Weights of a small sound classifier.
Model: 7.59M parameters, waveform 16khz input, width 384.
Training: muon at rate 0.011, 7700 steps.
Data: trained on simulated sounds of rotating machines with and without faults, 37.8 epochs.
Rows from block 5 of a small sound classifier, named by matrix and row number. Rows with one number belong to one neuron. Each number is 500 + 50 x the weight over its row's rms, rounded and kept within 0 to 999. All counts start at 0. Numbers have three digits each. After the name is the row's rms in percent of the matrix's.
After each neuron's rows are labels from the 100 clips, of 14976, where the neuron reaches its largest size: "top examples" is what is common among them. Only what is clearly more common there than usual is listed. The data: simulated sounds of rotating machines with and without faults.
# u: gMLP up (value half) (model.blocks.5.mixer.u.weight, 768x384), inputs 0-191
# v: gMLP up (gate half) (model.blocks.5.mixer.v.weight, 768x384), inputs 0-191
# out: gMLP down (model.blocks.5.mixer.out.weight, 384x768, transposed), outputs 0-191

u.696 078:421534507557507457507424539541557540411482427511531484498557447544566395506584485473521558430519459496552544429432492504484453523435604360442518514428440504520475523574501548531520471537520477468530445514469539476454568482505566474510546529549372502514492565519485460565531536496523470555471439428503432528560524532626486571402546594478516533504532452529489471556538531566540428460484482613504477549521479483474550506527503483553478497512502554531567536487420514569483483564455596497502567475411541470432520616496542535518593466594521575449455430514491523500489443670490578513
v.696 075:440517536569598583507550573527522518478588441426508504480495455476546457492628461534443564519467489537495503522437541471450459601497541457510578469452494552491464547510533542516465643505577513546577470435488485573484521534513497572508424464467501508454501499471405597483571638476521610496511618501396568512511518497571489486458505327556485510438543594467493473432520590582529540425622486480494475554465480454509512468509480434507510435492501475441515558424633462567478511526467520475516447511491588426500430618562425494436459381548507461446421515490385557512540559485595504433
out.696 085:433536464420575505579567539513533509571498534487510496416479530583499582543408566520483559527476512419500378520569439502490594500546521553542466478459454575409447549492586450488503421581552540473494570511456621550531535566505618487431524523447560470443499513543502536417517497508495486461520483546474503441501446465462465415571462488581548469550571503466429468525493549500457482461489444444499396539493615644553557536422572440461498538453428415509434538449554445474428460375466371400499524502494455589551428434506541588491445439573489447541505536454490493544456595455511525537
top examples: turbine; state: normal; text has "fault"; speed: slow

u.587 114:624495568467524511579539545443484523566440485460607503625529553503442482479467591499489538519447548477510486598533519491497492533569472512489528535534469561466420500523499406408448528466524493582578548473569420442534503571451501417461526498580504531490489437510438545578489548521527527459454525477467462534588541543466519503491474499525516516537542518602460521522436489571432534482448535528459439492440568512530516506547446560412523482524462529438612523546594544543574481488380578460417452507555503419483495489457489537421526554515534547366514496542561543508478623478505546522
v.587 114:509584445447489472531471543561470456503417425574591611593453602462421463509530452412537523445461476459525469538535413521535524508495495463411490480465505539568493542547497484517472505478512582478487491423509497561444453556400456498528491479561529531581582440472537518540468476490447533470545444549527491593506470499542509399447473470497512593550632424467422513424405531449452397530477549467577431541576468490534426548480349588515470528544509550461490513597536451451585450456535405536500443500563554546549605551522436405531588537474546540514546505512541544530479497474504509528
out.587 116:525498514459477477521564426464554445431532480535542523545461456444511508437527517462441459417505607422477478535519479509424508563373514471488437573378533466555456426493481547450546529550530484507514412451552470510558482480532487473547497434495567431501523455555426548522525558465528487542482545563501493516539435521512514496439446539500434517541461550513496538520438509512422515517557428434522549469517463586479600505397525450443477485578521538501495504529404405458540398557487487409473477426558518523528558492443520469574514455529461541529520551456572502539498459504546500527
top examples: slowing down; gearbox

u.443 087:494517602506447487470556494552543650562485477567450488483492466484555510465570490450452495495451477530476487448581526538492549424534490485424449537569457477433557557513517513494551525476498498483475473451533497411475488517476553435519540477504443579476449497506475390475487426534484515456460462469488419509465556571585539487523389503499500476434465493562462471538542568459422550415502576414474492427555498555459551525496438529477592510532502440402585443544550409494388443540489461478519397450514556482469458492590494565474458513518469457511599481462529491497526525482490488456
v.443 090:501532505557572448485516402556406542429513492533480556463519566500531498532550458464512574468524625516451423524483474433564491498471525530441504465563391606515521554511520538452481503489478459542530536559457461475532501501469520425486504442555414488513471498534482594475540591439560486521520487524498481495482511473535493580523506445508531516465514395520441563511569459515627502492582544484578462500478570467565582465505562472548526458482552524396553574524463473518433505525515407504527578437584481514541553463470562437470491491456510556433553571457551553449517413509475463472
out.443 098:565499494469477494487469497493465451505531557522486410462549460488436411535547425588507526601457544380491484602461531476538549481434533446480540489421540437535597481404479374474468439583441418438630436592426582551466438471524493568567531537508541459459546593499398595514495441422511460539495443574397514548544562496502452574492478552513459499528565442517398565502441468562456493542502498527486467495454420549454437489529563523507474539471479479486472474508509460437640588490490436605459499525409474503507485520439464462558488497443509487458495510497476555492495464505487527504
top examples: slowing down; fan

u.420 066:453554510582530551468480443448432442494526510570517548463545470507562547491510470561478576574549522511535450467482579495544614517488531532435554565502429456494605440529492476454530547495498472428373416492542448512449414569513432555525546518464570519390521475525529467401534438521444451485526451461415553613557464449519475495499478613478408528394461444570486491475522439600535510433505562464481431554437490543454500602497489482468596538504527511484577471522565527414465545447516509431516503456495450404508478576400533537472473493575387577558509479515450519500469508497506485515
v.420 061:536420481444593571492539509508536410592442507482420638491486414435574543538523491471436504446646525569479583493552444531508399480446534532515518466540585444521530429531471512484526524513519467464603443489528477540559542465456527441551447535482468566470423548515572554589507488496460478519583470543462535526512447433498435481481567500472464428512582513481536502495525510541539529492618457459515520471549490532378481552572502463504496505632554535439425435527424508594535457476467435495548481616556490522423509458581365405451480545587496574574506496545486486433467493571424488439
out.420 068:488481484468531492523532592526545549455543445507536380462505510435462512460428547416502468554473542515493509489530502437508536462466549569529572450601542593541435558433527508532548577478500445504481512497457544347551509460408588411465535520486458462447494548473441633502458359518495544571519517517574556471530518541382511532473628505509519533491554563504436406535510516480411518549509418563545463552555548552467490557454450513512478520448367549480454476547567541463508518505540442490505535513547548579443534421502494576509585445524446449441519432544497526480525459516535527590
top examples: fan; conveyor

u.497 120:449416418469491560511552543658468505467455515526505499493553546576478425488509466414455481509490529484492447517455471517488468507451492551534499486452428568492489453403485540581457463567492501465517456561484490482514448459422576495545589464502614564495491550472434400604490499473517440509462480566460464455548540473415493444514453503478534533494466497616540538470479510454516427421520423553498514482479532510409559506491549525453578492559498439522447564489453521546447531511417541453566485520576479463486552576604536551547505541473509563399403478439489566405514500549471509493
v.497 126:519406504461486497492474385427595536492500530480429535527518528483541496546473427507509566624537521509410455560360467472565526444498482457533510471547463551559466527506519577542546507400546487574461473622490488554519432394485580522530506589359568487508541543431558422433520476557532495492459448536495518518519538449521527580486495444393569539533551552640506514443514476473570452420548460501543451478459504539517495440522494500418460532523455505476607508444500517553416578386509521505483483535453501450501509530459528603549521521560488575513386628474462467542512560490550535444
out.497 128:480525513483509487406514386557463556454561489435460495536553501531476515517453538531440540386524467493487491648528458484500456475481468458472524435542392537491522521437511555508552451474451484466516497606584430529515484512535528523485574465470501489475532517457492422492516557517498532465440553571474463413471423494506494509510463432461490463502559506421479554491489440383519462494523449505567497477504458549457524432567424564531482470533437433468421558474536536431471594454488455406459466531450457428518491492508453562406461636483444521505365500479509510419456532584491505474
top examples: fan; state: faulty; imbalance

u.470 074:397465431607562519526496483550555521506469476477461502540464425495571496450370462541518529540558532455480473501507485515548553425462389504527507543445385508531567517422460531456432600472400412495388571492487467503607522503491529531520441529479493511443384453468527481434486436507515483546500475504498503555536459459503454537600438561588478536431549530475537416517511441567513494505489498528543353427553500365569492478464550509511469520516461527561471488440456591531531444467503500469450489479492427495554566446520341578595472485564489422579426598501433469448500484508507515526
v.470 077:472499459595441600407467466500474517582535497490498496524427595528450498506492482452432433536493523417589447521440476533599419475455517398599642460536470540491482370535424486452500435489524460469513459474587391421575527519443530387515466533442491499459566490535460491484523621513487515565446618426530514487518479436551474489579511385483532506474477520422519504530563507529563471521549469457536477498471472557508495540517592513462544516577527549448424508489515518493401457474464423482480455504523598494500559576445516364525473640486505485490582484535537436471482451456488499402
out.470 088:469539409378438658500544525479491508418536541450526522534499474499403607486501451540528410472398562512522506592556535490476500503441493539470578427594473451504499550476575403510557618563425482481515532477436470445467469482479394539502550473524527407438438451432577461651467554530443505425438444421575442474598416563484475548495468606461513472560578426534455479555402480497429545396491563487570591469466536591442441497520453430540490456497466479471478594533515430470494551483494527514528548530521482463450508459474589572519524505542471524408531485521457527514450498560530441484
top examples: piston engine; text has "room"; text has "reverberant"

u.677 048:478497500559488534482511425525378479534552413472430548418505429410434519471488529550508576505496424448345542463425480614553523434548516554514534539469498424519548481516492520445518562517484471577494528501512475470513541488423506532477537516500543473543527483545520412583540520547430562455471500426531470527470491595471510625533450519419430479437491514433519463549479407501619451492456485487500524544410460443549542538568393550530494519492479537497471484591437508459508413489554470511429582441502415454541574516423485477511514577412496540505454488424582500537460444471498406461
v.677 040:539427437663433538489472538487477489495521557518518419461436491520560431468534524433452612528553464441570517494550520548557442512432473522501579570441506433517456552561457551504539420592532550549538384535531483567486518468466443440468485472528485489524523549441491501499482532468531482539488476486536518540508534501527488469498536448458495534451446332592529469552512398482509564424466455473558543511522536425504513507422567500496478521518546502533526484546518517518531493552486483459600417580471537481468489537462547451309544475529467570396592521476404472480529605436585487481
out.677 055:593470496485481462544540635512572394574516506492530499588562486494508528543547576496495456460513515477567474445539515526523578539497526496467468486550472501517447482498536452510523471453460528535437583470459474632542492473506421494560433369473470532474453451487536556508512528519590491545560569547443506451502477554578578489520556464491564467436618478557424437486518558540390502553431494518692533508586590511447468488477541531518471465538445430481475549514477481480636531482457504534589574516587540495457469542566526517460537461549450526499531518514440502466550545493456488559
top examples: piston engine

u.521 073:581498590467492575554601511520499423540400438482553417413476591482392484546510550485511536484472516477510431404566498523519465572492574463509496511431457488406495506563429522533523530505492381476476426511461445553465487575487485448512502558563539482509547451528434484502533477519452455420502428479384456424573525459423572535517463571474464504512527476397573435591650460564565511461572532527580455510548561557560458459483500535504593454434454543395578634543457513488494395514534509554451496545545544524445534460529406474459445512494499456612514409445499540477570510480441474464
v.521 074:396562540499575518459449518433606430595427494551514471519565499539467528468569468535459549532580540526453566519507488415594410554452547484534525519407455436484372396496455503581465465546518528478485504515493520424475424525567454469530485521557493477572466543580415497517506507426549509504598538458533502562474495514453510439522467444645499434443486477483519479513416512494462511513568507523593461506515553489420459375480541575416445498471564480491521512466521478544443437482488583534550511539536461439452490555519575395455501535496398578569480551439572499367425564477512520481
out.521 078:456487432562522492560530581457490444430579449593500527529522431556505512539457464518498440532509556529556485528348524506442490415453529591366523478551577541597442498377571533501527473502550487398540606451456503609508432508504591523491520440485491566513504441515493505554443490560505517446547517473492564499519472497530538424444617409456524466475558557463504484485500537536521435523456496505545490526451439521534546469560572406489462564498536449415450434407516509479468561552571451492518452458453385531484461436438448542533499572533501480425487497483520575604387466499543502578
top examples: piston engine

u.102 147:517480494480570517531504497501571586438487537504577458550450493538513450492503606530454402462516588524592515516517561507519597518454434421445453583587500633458470515409456518476439443539500504513534546464490471526558534511572622425428502428482509532567482594522381533472499487406561518501530512450494470459558495562516557461519598499536493537515518567606516522387481579526479495464513475554399451534458529463479524483512463500462565509552487575535473515550473505485522473402432445494437495544539488567482525512491479451443559525534485468584460465548522462424497549417560491627
v.102 135:499488422555496494432510611510574491559469473565550462358485513555520524569515546482479472622447500514525485491505493524552523481480576550327476508445529504582486592496570492509428568433513562442465529542508425538504484460461436396544455498451581562510514476611453498501525435505573522511460510539459450542488524545428474534492441487451484571527480496493571374601451461424487526507539566442516474510560468462505523527593548528374476439433483447431556489513417515478501481503519456562414469420462551582504556476437516588503471451443458491385448602515468523542536484502456528497
out.102 136:556549543481565482451461502480470465485498576546490468535433398490463510469479481494508551551505422461544369496520475485551477483542466529566545410503578479493581492445434452405509542578481484437554447497457564575458535477511507532598552452496500459554461481354549574481502519426478499513579532464441556516518476498524516529445521527505486470492472485498563597452549432582529464476490491429486532542424533483423437398437476498505447527562473467528460493575586608512494513538566541544502458585483535445474586532571502504535489452550557507597388391528411572519498459521560432474
top examples: piston engine; speed: slow

u.748 148:503400497583568533439482559512466559451570486565520411523460494514439506488517451625470540430548453469415524524448509508494513481483579482471389412516534557524560490554442415472478555497444520482567469459568560445581490515584387438483484529530523563545461450539520549488521557532573462540426433480490436590576553448512508500466574484472437536489529551375478493567479454419473494585550563478447581516470472534558504529554504550542424503523528517458492406480487611577508423537498528468505459548575501496502497463548526664486440583525517430496545595552472419448565499568515521485
v.748 150:390590482557566516499576432570513453504544415489497526523528475429563511505534402547575457522511495483444467523582573490530527513503568471554498466501521400540478475559528444484475426517450491441508501482501453492436519470495431482550480520532506512474363500499547570492557474460499488517490489498454531468500529452489535433445550472553496464442625588531474459502557486520512479496543514558463462517599611565498528472541481528443496458487576497617552548530496488457424516484612547451488505458403564477471445432439472463498658575474560489495588523480535493408526576610416501552
out.748 131:472503458481507502516467563496424541509508446574461415485470495410533488540425562460480474535510388546417522614552518490528527421479493588477557549479464508461565517502508476463510547457481434512444458532497544603449461545516501394509472612446465480396480580575472476474435501501499451488404435534583520580508619483587428523473505502578415486508502451484549456524604524520546506530481536554467471605470530474524518565457489527528604395547449468439539430446543511567576470548544563512528513574491426473441458428427512448521554528473465520532510460429520468545470425416499479534
top examples: piston engine; state: normal

u.48 062:452543587550505436505551443498483453509536541461507582492545545492373583552454493515518580488535569566490510520482571481509543529540438501540434525497572605485478553482531485482560541517511553423514393470446518551528364511531466433566535555563558506534545505459373465564507473444577439491499463404541523518577471491536490468562526441470455489520482522490484481486581539595463524519481615424538450589494543511440512484529552510519523550428499464467491463499426489502501454709444480557413456556560439519463490456604467467540468495507434540532608545486498424485434486553500484460
v.48 053:472423531480541495508471463540508468452518484515466409518474460558502451522554468487532531593464558458486448546488545548434502609398620445581576420475555564514540497502488520480435517498614482488611468385512528450463466446425496467526558529445458501537486495637443535524538516532584498522483439478510517467475395471586487556504529530453619577467398482525528445514555551541443419485476557522559562491442564511557496451559482537563397561398406449460495432546417571566492522469491533483453619559476434502549432500510557491634493462542415532490523537577461478477523526576508533608
out.48 069:579480313494480545443511504545514528521517406627433450489446471465513394472465504537548456527493482445552489480582475519526442493530537523483544500499521485561413501507487515598527560447482525606500564532514460486560598460473488504526459466488472506513388338542536525494520406508539511552487547448595457429328476526544513496483551474515564471505563492475437469443471498500611390538504522584541478462560508452492539477480477444500499488416526531379532606545610490470493569469454543444589589458508523498468445410445504550526599547492513491495447500497511529543537471505493536563
top examples: slowing down; piston engine

u.604 050:595434444560471540463485470463443478496516435405409446466570458547558481452512482420443487478586506575547556458493458453512441450445458505512478545451334481573473461496502500510499498486527480426543514548470501558538470447491482484550474475477547483453464586444457511545579542473535479533457482491494502465513470513435495452486393576541594479404478530513498512516454550576512372451527502516472528365541482409481485407492544573402500529541497495512503585432547447401631551440557472439495501604506468559345453521566463507520505585495524540501494540485501617540477533446473532512
v.604 035:473563440457549544534450594508497555526430475492472537564478530487623487525486498452587516458508509438531569517477476544531485492399506479557506464512511510425482556449558426463482511404475501509481426504548584391533529477427640464545523549474513452466471445590481482440371582463459467413502430545493456519570492525454459544389520432503513459535483494491517465566590483524550478474483477457528509455568477520450539448465571470566484445493489507440500530499492548490523512560522504431464430535505539471506530439510492528455450529526540596450575577524613452509437477521523531499
out.604 059:495582518487509527550503527550520529419413547522601503522379545541392512508468505531569554554401495439460367506468558560525513522538516502531469548466501645438540497525435489441455557544597623456470591494536519458547508585562582438474588467418497506517591483457469517480535458440574560454569487474460452539506443517529463496415495474474492459518564390481507463538479467497485600518495500569564500494424539510445483523522472429600494441467477416501470442547536532436432448494430569531444449510507539430603486440398492492470462494424515485524481549454524412432610562552494498411
top examples: fan; imbalance

u.226 122:481375504429563587545448510501581473466548481522489492568488535535447491507473538452535493385452506489461513477530515432532577548566543418542575437536469600523541481419556464408495522538541484465577438543526461598534538542456568445495482495542586451404590523516493506528523556538472503454532496461657474449537450444554456493570497468522463462425464566467527497524572426497529532529462547475511506514578558522551558483424496462535605363502504471513524443496517506443466545563527530452528506434483540458470565455519544477581420539423549431521522457497482511458459488504511544515
v.226 124:504402485540561525514513531557510540518493530498393492515568513558412513524523605469525525479514500589535491535518434435393552387502434600510429511443553472512487542537439534560487525414527442517534484517438540555528486431516535522538560475573534481460519482419547446524496456501476527445464468487516617459577554479557499416436522476531476439411512464549529592459523479519498435493443515542585434469514482495507537433560495463561489525476486568486497468562526511480546505498472549442472568459539522495590526515489520490645489556509531464516461538430455566456518512436472441492
out.226 121:483498618504557519551564536493423505477414534540561384519570463534512576447433492553477521507509465449467464517419449503488436533507510500456477545484459527459468526528540631501439535491504466511574530505516439541476550471486383518448527378498441493597499457555524515586525495528582452549514438423462537411455500527474488469438507459517475515461469549529573601495410564427575478551538444435440484491474496486450475497565484530488499545534476501483431535469519482451505512463447485491545515522503509500526580547492499472459384507527601544459498432596502431491536541533526476494
top examples: state: faulty; speed: slow; fan; air leak

u.225 140:517420545569543458507534453494561434548489600495512487423451565412552477477510466463495458400436401511542553559568549543516467409502435439489521467509485562529384514493460467479489457487450468488483529547493523587441457546450457536451460560511514443476515506505491487515438597352520437490485503516454491473467584489571522421458481559444467507463545517463538481526501481576459449474508539440479493508532514489491534467556492495449532487415421533505552585564533456551518414479413361587525386556485516465469535545425585373557430535443537428442482599477506409488474514521514536539
v.225 147:497457514367391503579561548524488410438468470514486562536458452435589446439510548512500453534457535500547467533467494613492521521509564479605497436451450459421523501482463515473489502576541490497562504377432421441473466499504467502560517564479475445387385466499431514429482564563546518420536555532523535462497533554508537565517451471409440423442433462538512592501454477571532477542507563504567519557509535443531577445490552524427543533466482505560573494520486541555520499524487495479473381457434555479559478508423546478598486510513419533465389479554519518531523573531550501538
out.225 128:510452465506577566477567557486528569433475541546491468572549435459558422539503419461456516490533473493537437521446482492529482552451515492505460463510448560503446501501513430575468575441553445498520442569449454594535465514477460454557523483469496421419496512453553556512544487540497560451414506465562526415436442519470504462494502483457466484443424532538538425552537437507455524392490395457445461561459513548454487575516446507501529526489500609464592511516500408408522545483473591548571487428484573481610418457430541527400495482468488576473424602508430523528406476456519417460
top examples: fan; pump

u.85 101:490526481437512509498426541426522490520501604423498482471530489551487537442543527396475558431513463499556417459522448499484427488528408545465443472565478524455556455556454600446574577516590552483449450511465547514490532620514509565413466451472588534501489508420507446440549555496432495502548498564534523514457514548501479477566547464447559513514462446533460509583496418520515516556599531487642531527618463442518501472518499436501474471602517503465534520646482477526547475595580450484465501480531553489527490533432478546462465454575462507490473532507486538470481670542572573436
v.85 106:468462508414530550453562473483483527421516586471536569491540483494500511445458472501467551566476555440507532476463476439473564542517421465529538571463482522494458562384507490431569497446601470502540448397571465530561411505522450457551464541404527453527511614565536515472471477576512554554506470486444475473461407556514486484565512460451550514508606532472504538472521454457524641529463538522496579573559549477474537456506559411495456486518438441577468467553571471541534497409575490551462541554544518520483574504497444506493502463540489471473429581523480530566480608422590554444
out.85 098:452520491493510453499538603464442533457513511432566492463469541471529557493498504487543559510447544493480433553486485436485465490540575497490538594537459409476554503395485519504541511377544503580560474427519533437493441444565455498493486476584407535471502436600583490506427507485499397440510522499494536443444548499430458439476527516451563593542569462526529522483431484536466539519592465523502416442519445546500545530487423501526542492557560499478434494587399539562513579472438453487499482467495438549452530415587532464537632524471577461431549456546470559553403525455424496446
top examples: turbine; speed: slow

u.704 128:551522574542586560449529538496523476431478488474493529435541512414529576605541364515603551525487427508485508482484593558465541435597512497509509511540469543412539417583475502485468499554475519533444381508488516511528534499528428481578563548524420429530493482518506511470469431453534476488493543533511584498415473511481452543478514529447583366567562544466463521486421460511518638440598431410498506503476428542499516514529402531509446468513460515592535554455553521482497465531559564548552495472528468462498456537586525500427537461524472480564474517444438497544452450488345530495
v.704 137:476492528540578547589409563477544419597572517404586458515585451479441546464575560576585501419545576501362558496416377505502572488553480529439519400531473441459506487539462458573470497486549473500452528438507534441464453466534486488441452552513535339501522492539529486539413481506530504467494330439554543548515527537527583362405405479441478409569476466470501468481447524497485551500482513531553532500545460521497494495551431566480482555455439476495509516603442510516375521500534590532506688610580466545531509464430399463590453590468499471523484582451468483585532492525525481533
out.704 123:509414527531468499488544445489467534493442447461542500528438518464462522493506542452581613498374470472539598549421571501550524437482552472412419455525530489560532425486537586460436468481471544551458471479524574431447372520488593462451532588514545448486469481571568570414503522488488547588500491532503512447487515442558507516441610480506509440508452511447522435429495470495430609488530515474496449471591472447505540483526446559451544455567497484562512484513504515517465411475570493556525579516540496485539443483422553466444492452437538540442469536672590497482494465618465546487
top examples: state: faulty; rattle; squeal; bearing knock

u.644 138:553462536528468508407535579520447431557530493538607507516475481531496490472493508511498470510564438467446498510571468492533475562508508516516451472440522460587532527568542462443475544502472570624460514551598483571450539458516510520566446406419434430579545489642503495520493498541455592457509493403495435471585506498366435529486489537490546525492510503487507468467511519386502488488396515509498629439512499465574398477571503469494481487534543522455419460400499470508520418531473501417534455475534470432502511539408510476501471581501490515483574447455464472512515478539534408479
v.644 131:540413484523535494517416437432484533525500515395473477480525502559417527432487545481449490498528532521599566416484536520508543404538477634525488541527492466445489536421508540495474461435405535414459460478547506542466507489505565515524453568457499469397628494503496547458557486460446566475441536520493454480536496548515422459458415487477463550467583579483542555473524500395517522568551534486542638477496434486586456470505488533497534478523480498475531481433479420443574438459466443519520525440541451560506457479533598536468480535540432429543503548560509450536456545488444526543
out.644 122:480428533454575524556507504599445435524490492530506566485535559523530515502568431470473424401441495534404499551528364502511498423536451487411514473406584490428503392531492523518448473467547502523476499408434459466433435451468541393529488537510428506437565560495528606450443463436521532476421472493459431436590557521533511503494574472554512524447511514508457545509529484466501511456693478458534531523546495507497448537490529557403467521499548436563467508524503471423541538532398494468470472430456545498497497397485490541507531520558465499493482550574437534484399502560592478526
top examples: piston engine; speed: fast

u.465 142:562479482500448408497456562511438532489473402461516497469421489477501574482531542555510573561575464471390520467485630477555547504584473459533487468424486484464504476431554469548525432444532523538481456482527558532508474437514479429558443535524562467564439477447571495467577574523504404462423526483506501535413520424491470518415422516535472548421506466547607428546468512543523470542510555523479541534547440553516395522459511490547497511566516471481482509546487575455505448560536460575459453583483503518496419469515488492411534518481462592533558514481413634566538497555478444488
v.465 131:408505506520577537525419468515379499558533522606479604498529512453587527580533499444479394505462525498471499457532478482444429520470489544507537565445456513549536484414508443578560506583447511468450447567543511488477455580469523494508469582545496603496508448554489505471539444403542500518544535553475423486421418475497494410449467521548521478477566482499496473455549481487521483508460551570466498450543506436537534555512518569504548571561495449404479511452407532529440518519575505489494594568482520570590553543564497532572514519532490504487454459476563473473427423485468441494
out.465 129:515435498494546526597506544495510466380449499472530527565531541458419452518518478428553455502622452534523498535570469463546533459526495464516553547528494470537468475499460549544529516521399536439456492541559458357514555582426393471555531435521481543466487552459583574479499551498479466504492490568458526450602537619531495446421509565529478511509509563476552449449524473450493510498527479486601468496463499457502575548567561427501483574496482418449544438514507534472417482485452449564471499561470512409537548511485514396490576567541585454533477472601487416492587506505460517556
top examples: gearbox; speed: slow

u.323 093:383536484513513465525480470553460650498441516542524496463495588526444492507478443527576520504467517416518516524451566550638440464542500445565615447494469548528407537471523517514458461522459445504409581492447509587448453461527535403522536486523499505601462633507550455625458482521479563480456580478479557592510580409491511427455486530501435522560457489360549505433544453470463462434441512530458495469543488494525480484555549509460512344496402534461524584438390524500491531497461463502575482524527525456545502512529498565478422508491441547535439461559502482439642509544504582448
v.323 095:487494524558466646476402516461556447430543506558552434440466512486641485531475532428569525491598537456471511451484449562539459461523449470516472541368502507505519400481449530549557470525581472545607527537524506486484382534526517587538480435528553440505496365452495547479517530530469575556472464526543513505491421439584564471481445451443480575410473563549566527487517520500459513470535454477576531540539540476458508507553577501485497483555520468446503448409409555513417509514408579493522581518476430611438500512546580519479532385544542483492490462501530618533561427496495495477
out.323 103:545512441551532447481513469486462428559522507491529523417486490509536394485444539501470509581626583522484521569482501536423386486407576552540458578597596415513494488483493496514424560524525498483465535513508494468517554512409509467460503495448437442471495549489463519420542494403531527493515550495487452444484481499502487393539536423488426534486527513537472532522525474510608511540566529464471491425369491651505434453490473559557568579584502465587551476467567478449523498398447493435526542479577477588473455628452552532534468467456501574583469522479484456555444378499501460548
top examples: slowing down; turbine

u.115 083:531413471461533445544496517511521529597433476492440559461446473456564447549573461529538525556498432601511541568495589479488502515579502507557427547527438498491409546465479545447501485461481448541560489434452492493422541517544515534427525584557601543437515435450441524519507454550482545623427466568468466437488506514501405543463511556491480396550467461505481435468487473474511506489493450452477397433491461475493545562509552513438473537510441503544404492525532571503444421568517427510561559357488416440418486429522459445544492503531553472522516576497524543485467514453448445517
v.115 093:539521443535568546522457523424468465482542520550554544522444446561564540558550465511514470460428549514403458490419550480541498400506454547480518558600535556510531515487465539482480519492482486520446552528434525521514556519519452523447434476475526547561471429467533588555543511436510521508455519493545507561507475519481470455560476507557672488454381539472534486496510472488550554544498458570486530396490470448486564498470553497519577493467513403525489506501329474454418450519478463535490497483536489501492521469576488436491469406522527517454565455546578402548542562496459516371
out.115 088:486422456521644538494536533585432503490540595546538512576450506511455558514446406487412455441499439519463553530500562526544449525464429479510554551485537465574487508517510557473538547447450509461547477568523561444450475580473513475530470545621462505443467497499509517527427548482608476480479471490573535515491453494478475520521470433518507554475534579438450532544351445496549469468456552445549430538539535446548552485555478521478450522537508470585528574427426473526513498441500523575601576463499420529465455517465558390508417599528435385475458523504445496517542509431502458615
top examples: state: faulty; squeal

u.707 101:373542549517482447511518491468584525539539478497490529477561549442471523461477487467526570479503553462479533486503528508516572450518521518491477491567569540496506447496457538442459642509505450520437436598478486436501490459483556487475580507468489509576462603470503428454554465436480458527509492529507463531471569479537388529429477427417551496533516547481441452596476580465468517491427576528441463542505500433427566425454528495440420536459485527532539581554465447469468575564447530497415542465433525585419362463441484405490516533485509514585592469498543525561507562462480490514
v.707 105:565477547430452526549514490487552536422495408430513532464427551560508463507547447436459509523579532487515530479541497526516514535434521455481559520463511577546488422476537528465570471533484532543489499421449424524476485495486403508381430538528478455521509452520495517519559449553552494606563527489483423367453455433457518590492500447481530548386519533415588505506522501418565497439503481354508526575608409391635523549510427547562484417547423453483473578540483408557488414468540477385441504510552476545477503491476473520407567509516502460494472442511449503487519527438464470471
out.707 108:599523444486505506513483520459521485417407429480462517473372546435531498578463525547483475528587383483452467546591498530453451464519475536528541564520466476447439462521507458528476510568438422459575536545525484469556470508452475578619515480517501483531559435467517526476453556467539575500480491517476515546493397466475570515474470535563494477564505534508452500465457545512498422505560498506453575435540493533615487577405443500448530484543487537480566491514445453520583494474421408430483439474529563524422574563558487486493481490465608534492494484496517523436535496531418537500
top examples: turbine; speed: slow; state: normal; speed change: steady

u.179 102:507477490434525480500441510499500492567403539483527449578528508383521576516436482422426532494503565480539454536445511458530524523413506504429402467393624455547479551463500478545443450475441554457437540451502504477492528545446409477461543500466477542451510545554499531509586527511556498488409552522488556521539385519551493406461473440413488491558474551476435493539505478521476433461557490420495516420569470494496444393563564507523551434490600437455480504486493454446572505476517455535512500500428500510580532397559575488608437447520573511520547375479535475599452549524464577544
v.179 113:571532489521591581538435487466534512451562472505537476547537552497457459583566562428554440491492529480462462463566490354482506468502497495500505447503449447427548472524515573476519523459536517546482467514434498603462524452403407487433471499432450474500475458472409476557412570552562599502534510458661571487427431513441586589511478457504460443512464560567496527592527555562354507526427429474594515513509482455523484561468423470562577522463548559478497540584509490502520572421563483524471495460512559539529447552582506584455463487637445487614544523591439505481463524498464446534
out.179 111:510419543619458481486555519411505521588448530508449473475462425450520477500568512466443435531485510500621483510568475529551493517498469497561422422503492518522552508458543516488496510496438401525478539440461481543479488526460486463538542599562456534529524510502529405460561457493493627547581465488495420502515539444426480473485575473468482515529511525515510560535564490538523545498637475507516478474500481483455551580499489496421438577445501502470437500552482478472485469431542532544451592548508526506410572519548452567492518489463531454546645482516567524570512410575509487498
top examples: gearbox